Rows from block 3 of the audio encoder of a small audio-text matching model, named by matrix and row number. Each number is 50 + 15 x the weight over its row's rms, rounded and kept within 0 to 99. All counts start at 0.
After each channel's rows are labels from the 100 clips, of 14976, where the channel reaches its highest value: "strongest on" is what is common among them. Only what is clearly more common there than usual is listed. The data: short pieces for a synthesised band: melody, chords, bass and drums. In brackets: how many of the 100.
# conv: width-3 conv, stride 2 (encoder.blocks.3.conv.weight, 96x96x3, each kernel summed), inputs 0-95

conv.63:47 58 69 85 38 56 51 52 53 54 70 70 65 64 43 41 68 44 46 53 76 56 56 43 55 51 80 40 39 67 58 46 61 39 44 31 55 36 55 57 75 46 68 75 46 52 51 54 42 51 35 53 70 96 62 67 74 61 55 62 55 84 68 60 32 59 66 56 52 39 41 31 39 24 41 42 43 52 30 36 69 66 32 61 57 46 92 40 36 77 26 57 50 57 41 49
strongest on: thin (high-pass) (71); closed hi-hat (62)

conv.18:40 02 48 28 21 83 79 32 53 32 51 53 62 44 19 75 71 34 47 63 57 62 47 36 56 66 39 32 25 54 43 26 61 41 39 47 38 72 28 57 14 66 58 72 59 55 59 21 52 75 60 45 53 66 60 52 32 64 45 57 45 38 74 55 52 53 47 54 45 66 54 53 46 48 56 57 70 45 55 56 50 55 33 60 52 66 40 37 57 54 58 42 75 56 50 71
strongest on: kick (97); drums (97); shaker (47); muffled (low-pass) (30)

conv.66:35 49 27 27 65 49 63 35 36 40 32 50 59 33 49 50 39 58 42 39 35 34 60 40 24 44 44 58 61 41 47 33 61 52 58 40 57 38 99 79 53 12 43 46 31 46 53 61 41 51 56 65 42 43 30 52 58 52 75 71 40 32 35 43 57 53 36 26 44 37 48 55 55 55 43 44 53 30 52 41 25 44 63 51 56 20 80 31 28 51 16 47 33 30 41 25
strongest on: kick (100); drums (100)

conv.62:33 73 50 55 36 85 26 53 45 50 87 56 53 48 58 77 50 65 49 37 57 35 59 53 29 57 43 70 24 60 41 45 97 30 36 48 60 66 49 45 51 60 56 62 60 48 45 57 56 82 26 57 52 62 49 69 33 63 29 94 34 07 53 39 44 59 56 52 70 47 69 51 50 69 52 54 55 47 61 48 54 50 57 51 50 48 41 41 55 63 61 64 71 50 37 63
strongest on: kick (100); drums (100); shaker (56); closed hi-hat (48)

conv.58:67 35 25 32 43 43 65 58 39 67 54 62 48 74 51 42 26 43 39 52 45 73 70 36 48 55 52 65 68 50 59 46 49 71 78 57 88 40 87 46 62 47 67 37 58 29 29 64 46 45 67 47 30 32 29 62 47 33 71 41 43 37 48 55 58 30 47 42 40 73 37 51 65 43 37 68 34 30 42 72 59 44 58 79 22 41 29 54 55 60 26 72 43 50 53 29
strongest on: thin (high-pass) (29); harpsichord-like (28)

conv.47:40 46 53 40 62 68 35 57 45 33 79 50 51 68 34 56 49 60 43 46 45 18 53 42 09 55 56 56 40 46 41 41 40 74 48 76 50 53 31 47 69 21 69 67 47 41 32 43 46 45 57 52 51 41 29 65 57 29 46 59 74 61 32 38 61 63 41 50 52 31 52 26 45 41 42 54 67 44 37 32 75 41 62 42 22 43 64 29 92 54 38 76 37 84 40 61
strongest on: thin (high-pass) (36)

conv.82:45 58 66 45 34 62 66 53 74 71 50 45 44 53 65 53 50 30 37 45 47 52 17 84 65 42 52 44 45 60 57 41 75 85 60 78 73 30 64 65 82 37 68 47 71 44 66 48 38 52 31 41 54 52 63 47 48 52 38 38 54 21 34 63 16 51 44 45 65 65 55 44 55 57 49 54 24 34 57 66 77 60 81 38 59 67 50 55 22 66 57 55 72 36 49 47
strongest on: thin (high-pass) (63); closed hi-hat (53)

conv.22:67 91 57 69 46 60 41 77 26 49 91 52 52 27 57 66 52 38 54 61 50 49 57 54 42 53 58 53 56 55 38 28 74 36 61 55 79 56 31 68 36 60 50 36 46 69 32 34 41 42 44 47 56 55 79 55 35 46 50 38 53 93 55 35 29 50 75 53 86 59 26 63 31 63 36 26 59 55 68 54 42 59 28 53 47 46 37 41 43 42 63 50 50 45 62 62
strongest on: kick (100); drums (100); closed hi-hat (53); crash cymbal (43)

conv.16:86 38 48 77 51 38 63 51 34 42 68 63 31 53 50 69 31 47 64 50 69 66 44 52 48 76 34 66 55 50 31 66 59 61 67 44 55 79 46 77 51 42 38 43 57 40 42 53 26 43 58 27 51 60 56 58 51 55 58 40 29 50 72 22 60 27 67 48 44 41 52 80 31 31 62 40 50 72 49 64 54 56 52 48 35 92 36 36 48 70 36 59 90 54 57 32
strongest on: kick (100); drums (100); closed hi-hat (49)

conv.45:50 53 54 92 82 49 56 43 29 55 39 59 26 44 44 36 37 34 29 27 46 50 63 44 78 72 57 49 48 31 44 46 51 40 47 03 61 41 72 64 64 40 54 48 43 29 20 61 45 26 39 55 44 53 59 46 62 34 65 38 60 44 36 44 53 58 48 45 32 66 48 42 39 69 45 46 36 43 24 74 32 67 35 56 70 46 46 24 38 68 53 42 22 53 35 28
strongest on: thin (high-pass) (81)

conv.11:63 51 59 82 49 38 22 49 53 54 25 46 61 34 62 39 58 59 46 65 61 45 68 24 54 23 47 51 33 46 45 43 59 32 25 47 60 38 74 33 61 71 54 77 67 21 68 50 34 59 54 42 64 39 21 52 51 62 64 52 68 33 54 51 45 74 47 28 51 74 65 52 52 54 51 56 53 53 68 71 81 48 35 48 68 57 89 71 43 77 35 35 62 62 52 45
strongest on: kick (99); drums (99); closed hi-hat (64)

conv.36:27 40 43 35 45 42 49 56 44 34 48 61 54 42 50 42 60 70 41 59 61 63 56 33 53 63 57 40 57 50 62 06 40 65 12 55 60 27 47 76 44 47 59 34 54 49 37 29 49 66 53 66 86 55 11 65 45 64 26 48 44 38 53 70 57 62 65 65 59 71 49 45 45 35 46 63 52 54 41 39 42 44 39 51 33 91 53 73 45 54 51 69 77 22 38 74
strongest on: kick (100); drums (100); shaker (60)

conv.43:52 40 52 61 74 46 65 33 51 29 50 20 49 66 58 42 36 31 37 32 59 54 66 41 77 38 64 62 59 42 42 76 43 58 69 37 56 24 49 52 44 50 75 53 52 54 57 46 49 17 28 13 26 50 35 87 77 37 66 53 57 60 59 65 47 60 57 45 41 77 45 48 73 61 21 51 20 65 79 43 44 47 45 48 45 44 77 34 49 53 44 29 48 47 52 39
strongest on: thin (high-pass) (75); crash cymbal (32)

conv.64:49 56 26 66 65 61 74 12 79 56 65 34 57 79 25 37 31 35 29 54 51 65 22 42 63 44 64 55 50 59 46 39 59 59 62 50 54 35 56 45 71 54 62 41 54 22 33 24 43 54 57 44 28 45 71 71 59 40 71 27 61 67 47 61 55 70 56 41 50 67 57 44 75 31 54 45 43 45 48 64 62 35 35 71 56 52 77 55 81 35 41 30 44 31 38 40
strongest on: thin (high-pass) (70)

conv.68:58 53 41 14 61 35 59 43 51 50 14 20 50 43 29 55 59 49 85 66 59 59 46 37 72 66 33 62 46 48 53 57 42 41 96 57 60 57 88 38 50 45 50 64 36 36 76 59 36 46 25 62 61 21 45 42 54 38 37 38 45 50 58 49 59 44 57 43 53 59 79 75 44 18 48 46 60 79 57 48 24 49 51 41 42 45 52 50 58 58 56 53 56 73 68 44
strongest on: kick (100); drums (100); closed hi-hat (56); shaker (45)

conv.53:59 42 32 36 64 69 41 27 40 39 65 46 47 61 46 51 35 56 32 38 58 37 28 45 36 50 44 51 49 34 47 64 73 52 54 47 46 61 69 34 59 40 44 75 43 47 70 58 36 44 27 39 59 57 46 36 12 71 41 67 42 26 84 22 46 28 30 69 19 42 36 53 55 39 64 35 72 32 46 61 41 56 26 53 77 41 64 66 29 46 39 67 47 80 69 41
strongest on: kick (100); drums (100); closed hi-hat (51); shaker (42)

conv.77:61 17 57 61 48 65 37 42 22 49 57 22 73 54 42 40 54 60 56 52 36 58 16 53 46 53 47 75 38 59 57 50 64 37 33 66 34 47 50 40 24 62 54 52 34 62 51 64 59 45 24 63 51 52 53 27 51 52 44 67 81 53 35 62 48 47 49 34 64 59 47 27 88 32 67 38 49 64 64 75 43 61 46 65 18 45 61 89 40 78 64 62 56 56 67 40
strongest on: kick (98); drums (98); snare (71); bass guitar-like (50)

conv.27:68 63 59 69 64 25 30 79 68 26 68 50 39 44 53 35 51 43 46 40 71 63 49 42 56 56 47 77 50 63 59 73 59 44 47 71 60 55 52 61 69 62 52 34 32 43 44 41 55 47 61 58 48 08 36 30 35 38 62 31 45 43 40 33 64 86 44 50 62 54 68 67 45 35 62 59 42 37 30 60 36 38 80 66 31 59 24 49 45 54 84 66 61 67 68 56
strongest on: kick (100); drums (100); closed hi-hat (58); drum pattern: half-time (27)

conv.76:54 59 49 70 60 61 40 59 21 80 80 51 51 44 67 68 43 56 76 41 44 58 72 60 77 50 61 58 41 52 81 30 40 47 43 50 44 59 83 47 60 43 38 42 46 58 20 38 42 54 72 48 61 46 55 23 29 75 44 41 77 57 36 45 32 28 81 46 53 52 34 64 40 34 48 59 39 49 44 60 56 76 78 59 32 36 54 49 30 85 49 64 59 56 58 49
strongest on: kick (97); drums (97); closed hi-hat (58); shaker (42)

conv.14:53 78 14 50 40 29 49 35 26 39 70 56 47 43 56 82 73 66 61 69 38 42 48 29 56 57 31 65 55 59 54 29 51 47 44 50 56 53 39 24 78 69 44 26 24 63 54 45 58 47 60 54 60 55 77 24 38 56 60 66 44 28 54 50 74 43 34 49 84 42 75 31 44 38 68 54 35 50 55 34 26 39 42 74 49 69 47 59 48 44 39 64 71 43 47 65
strongest on: kick (100); drums (100); closed hi-hat (56); shaker (49)

conv.1:79 37 34 54 59 44 44 47 72 41 36 44 62 74 57 46 45 60 38 54 58 42 45 46 65 58 40 68 29 37 31 47 54 68 49 79 28 62 68 39 72 47 36 48 60 40 40 51 50 46 33 48 10 43 45 38 59 16 66 35 72 30 40 38 49 31 67 38 79 39 80 72 71 31 39 29 29 23 35 60 59 48 36 70 62 69 65 56 52 36 42 54 62 43 64 56
strongest on: kick (100); drums (100); closed hi-hat (48); shaker (44)

conv.61:48 39 53 75 53 60 48 48 50 46 35 64 53 33 69 75 24 60 55 56 78 58 51 64 20 54 63 52 65 32 32 52 45 77 64 33 48 59 49 50 53 27 77 61 44 28 30 35 42 51 53 47 73 85 34 65 51 44 35 67 40 42 40 51 43 50 49 99 47 22 65 52 79 55 55 27 40 42 45 39 48 84 69 58 39 45 38 50 54 50 36 49 56 46 41 75
strongest on: kick (100); drums (100); shaker (53); closed hi-hat (49)

conv.84:70 75 82 61 65 45 50 45 84 54 72 20 50 47 66 63 53 68 62 51 58 43 61 34 24 60 48 29 53 28 24 63 59 94 50 70 50 43 67 69 45 57 66 35 42 51 28 64 71 50 49 48 43 72 74 61 85 72 50 56 45 63 31 42 48 52 82 52 38 39 36 51 42 66 50 57 44 45 45 41 49 44 44 68 52 54 30 31 62 34 43 33 67 46 45 52
strongest on: kick (100); drums (100); shaker (52); closed hi-hat (49)

conv.65:63 83 47 51 45 70 66 56 44 56 77 56 65 40 40 46 59 56 51 46 48 70 44 35 38 21 63 67 80 61 88 56 50 41 73 71 61 51 56 39 40 61 42 29 47 60 81 69 51 72 75 31 50 50 91 57 69 44 47 51 21 64 51 59 54 40 63 63 48 78 44 43 52 79 56 38 58 57 60 55 35 41 47 32 64 55 52 37 74 66 43 51 33 38 69 55
strongest on: kick (100); drums (100); shaker (56)

conv.59:28 71 23 40 46 62 62 51 73 58 34 43 34 61 30 58 42 27 36 39 34 58 43 48 31 56 49 35 22 38 82 42 66 64 15 47 39 81 45 38 44 24 31 42 42 24 38 59 27 47 47 56 47 38 32 43 30 39 23 31 50 61 33 38 41 53 46 42 56 51 41 54 25 47 44 48 18 34 20 49 45 60 62 88 59 44 49 40 59 51 55 36 41 57 47 53
strongest on: thin (high-pass) (66); closed hi-hat (51)